Rows from block 6 of a small image deblurring model, named by matrix and row number. Rows with one number belong to one channel. Each number is 128 + 32 x the weight over its row's rms, rounded and kept within 0 to 255. All counts start at 0. Numbers have three digits each. After the name is the row's rms in percent of the matrix's.
After each channel's rows are labels from the 100 images, of 14976, where the channel reaches its highest value: "strongest on" is what is common among them. Only what is clearly more common there than usual is listed. The data: drawn small creatures on textured ground. In brackets: how many of the 100.
# convs0: first 3x3 conv (model.blocks.6.convs.0.weight, 96x96x3x3, each kernel summed), inputs 0-95
# convs1: second 3x3 conv (model.blocks.6.convs.1.weight, 96x96x3x3, transposed, each kernel summed), outputs 0-95

convs0.39 188:112127117143125111137126118230177128076137137150125127159169202151160112105118125133120137129113149129168174127095123115114129146148129131151100110169157157124138124141135097133041130128162126068164142055159140150218134026115129153130109121128149112154095125151122147151096128159191207159
convs1.39 099:136128123125137138118129135074115128172170116105121133135072067157135175131151131069148154126119120125129056124125147149092113136108127135098079146070078107122120138105128115126242122128065170209079121148057145111126113168141128089126121172128145155112176147054157123124159128082078092122
strongest on: small (56); jellyfish (45); black (34)

convs0.17 124:137118146174137141100140122164118127108155117133121118159110055175157130129152222132101141129128126131152157122131134127130121124033122125165132140095112169137130020134118208119126073127135118099113138154124142146044160092140128145127094126128120128127126119127000109147130128123116116101
convs1.17 153:124123134149130167149138128156127128139081109116145108126144153116117169138147128180157205127097119127156072126168132132125157120195208069124101093230114083141134132116125118127146231128109112158138070129124113046128079158046128120107152122128126113123100117150156182140110127156162123138
strongest on: red (55)

convs0.90 113:089121122084140094130117060206120129192127123192111120113147106183146135120164046113102107129173112126151144124107112192119106134043140120144110103056161097109103048160091127126120058128113137167062119153150132109108140101148128156149163138129122122158100145173098138135120128115148097174
convs1.90 096:112128115132156162149124131110131128105110126027143081147133159155132127179139178122152120126056138125145094127124127130161185087199171121146121158186139185138127141125119142138143215128131065118212158132126150140129106125128128117134132137127139225138161120077158115132212127084154131126
strongest on: small (58); jellyfish (34); yellow (34)

convs0.62 144:052129118127126123110127161142109127114121131149126190078106145132079172097144121119102127126142070128111106126114139097099102145153159114142117203143166108142172119111178161137216180128136152091178129002142108134172134144106128132128088164129118164127101088121134164146188128088061124156
convs1.62 105:185125144129188124160123078139161128152168111083169136129140090135116063128075129120131144128135129125121169124132109152137143091134104150109182024118111163096162124124125135123040074128131133158081124143135140108126182113113127135144111096128133130091158153116136022172042128173170131146
strongest on: jellyfish (27); red (26)

convs0.42 160:103125162092122084122117227166100128109131133120151142174175089207108106111161113131117120129115175128147105126149108076082115140124135126244142099134174094151136113118115123129127068128141166066134112116115110116182139061152128117140055119128145122113099150111113081102110127131199167100
convs1.42 155:163127110163102095161161114110097128099138087152087114142047166007101182134110141133125081128161113128102183127108176117145129164135072167110178124119126144146050096143149130128112127128099123123114158114096133164135165145090128147087125142128099193151110133153141206123210128111116112128
strongest on: jellyfish (43); black (42); spider (34)

convs0.33 132:133117099142090142142119132255170128074117129097087080140116152072108101073127095122118118128106093128151125127066182153090083104091108146133095098111088149122099111118140133098119113128105076095106070113104122084111178158139128129135107152127176107139111092067111116161125129083109074068
convs1.33 144:114127140128146141099117163049127128169189137157145094124080219089090129129122125128097127128077154129122178129131138140089183120197101104150115108168146162135128133130121205165194201128161179159170111103092117157141115156143128130124130194128108108114091091106130144212102128127107115106
strongest on: black (31); red (27)

convs0.20 104:127128055160097074106116167088121128116091155147103084113145137234109109100136138121081167125114089127112127123159106139041117176119168119213151129118048103124183106143106117147112100128128096090083123125130108117064119169113128101095163148128089130109100128124108086130126126139156056111
convs1.20 164:088128145109157124126126115126172128181159120121090141129238144156137156123179122113152176128135118127113059126074120129149140127125061095093087169151141153157173133119129143097151118127187219243099141077129143140106117111195128144142153158128133141122140103110140115137127127154180154155
strongest on: jellyfish (45); black (39); spider (35)

convs0.23 139:165122110081118145138144128197122128186133121147117066130132085147075127116176128126108137128116111127146132129120177105093098160113140143146148134059151051112129139011108119135141183128131131122111112063033094152213157138118128106120139123128133155126102137152138127061167128122124103177
convs1.23 103:107126133124111158116109116140119128089120114130137149149106160105159145097059120125135135128139125127173100124108133105130143117197135064143139163221081078135143122255133141127132125128089131144152091116188043045131135140185128098108129149128131119114151142120158122079139128163145148154
strongest on: jellyfish (49); white (47); spider (28)

convs0.41 127:166128072152117069148133131064184127033094136114127191077174186132130131121106119168114139128145148126115140126125123116093132137103120115147118123100167132126117138165140145133199137128155126130184089107127130131199137033203128154139135128128152189131080111132100166090072129135083153099
convs1.41 093:154128133112168159117108138125123127253173138128157113126084093108127155087105168072153138125094129125137119124128140166125101130159137115107154133166147160157141139092129114107058151128075154144088163121139103072118132140039126110126129149128113045110176140123155066159198128097199139120
strongest on: jellyfish (49); black (32)

convs0.43 132:110116087136126162120031129080127128137178103108121152124124072173166135115146145134141131128125194126132136121088181120099026164136106126167146131088112160134113101155136122127126132127122121140135148155139142115215128188134128123124117142128115112129139110128141143179123126131125125000
convs1.43 148:165126144155133107132190132177140128120139227123128127126105173128102160197164135121148134128111139127144125126144118120127237131148158074145145132254123113128164156076122122110185106128160113114195100147179145150107133135113128092092088143128113218113125142136115129131115128123148126124
strongest on: green (61)

convs0.34 159:142128148163118074097127255163102128126134157133145098147133100209111138092151121092146109128126164128111138130160154134147127201119110128184148105144081109119166065128120119128171095128119146104122127083116142114009119095119128120141138133128109123105065094140101137127127128088141099076
convs1.34 139:127126126128146134119180174133081128179206104076115119124220178150140144113124161216129185127143130128111115125081096140139102124136147115084131201145185117143167123137116107097066111128137133086101141119168145144194121169210128144092138153128119170114128123113120073133187127128151149127
strongest on: jellyfish (49); black (45); spider (34)

convs0.75 131:102128144255135107097153100108128128080184122176204098089136159186154123104114121096100099128133164128225112131095130137133130159116087102088112104107127135160103108178091128129106109128104122130110063127097119099140147115163128125096174103128140105082128120094116098137093128093085122172
convs1.75 120:165128141166119160165088112110086128165188141147061122157070113098123137114202161197156157127138148128127156126167145156144126172136075146067102097104158130103117093140155119057139089128080044135134135130100113167146148093017128167133130132128167133120116140177125144126140129161117150118
strongest on: pink (30)

convs0.84 127:140127180194145195166139105137190128097108103114128126170085201114120110128124098140118148128121102127069109128181125137052134126118108138148081074088113101126109128117109162097098118128137075142110090218137118100120124041083128078112106141128142137135101087118108166143081129146063146174
convs1.84 092:097128121094139133125162153120126128152153129111129124116120109115152123115204104041152068127079113128139050127101107147040125139153156075140147093125175123157134135113141106110083177128085124168142075103194067114118098123136128108140206119128118158117157193182093087129132128103194119130
strongest on: red (28)

convs0.70 140:130128135138134152133141107143131127081177132191120169146154086164131116148085120144122153130119139126122165124142148100154125163126126128158093120118152110163187118124166113132083146128151099185120061245109072132095120191184128142128146175127119163135135081128129169029141127183167061132
convs1.70 087:157120141145126131114089141096127128167195111062146159108154136124143120125253132101116117122152158126124084122130164185120101137139157198146192153146102179089142154173124121157159134128109124067096216129146160123114162065141126130088128120128122109104138124111140075111166127056141164141
strongest on: jellyfish (47); black (44); spider (30)

convs0.8 153:142129094104136085118121239111200128108137160116064109144119137149121090115120148124070203128163193128250119123047132140106101161126114085122097129121078123118128118110160131180099112128119141120133140088128110143143113042142128091089153110128094115123128098098121136121131129130130129115
convs1.8 156:106128115154138103135135103109159128119107144181120130140126138132088153142171143158121068127059150129141199127160160119134128145125093174161198123170151102100148134127157114149196181128122124061048053105136097116187182141062128089172106083128099171129124114173157165142095128127100164113
strongest on: yellow (71); spider (27); jellyfish (27)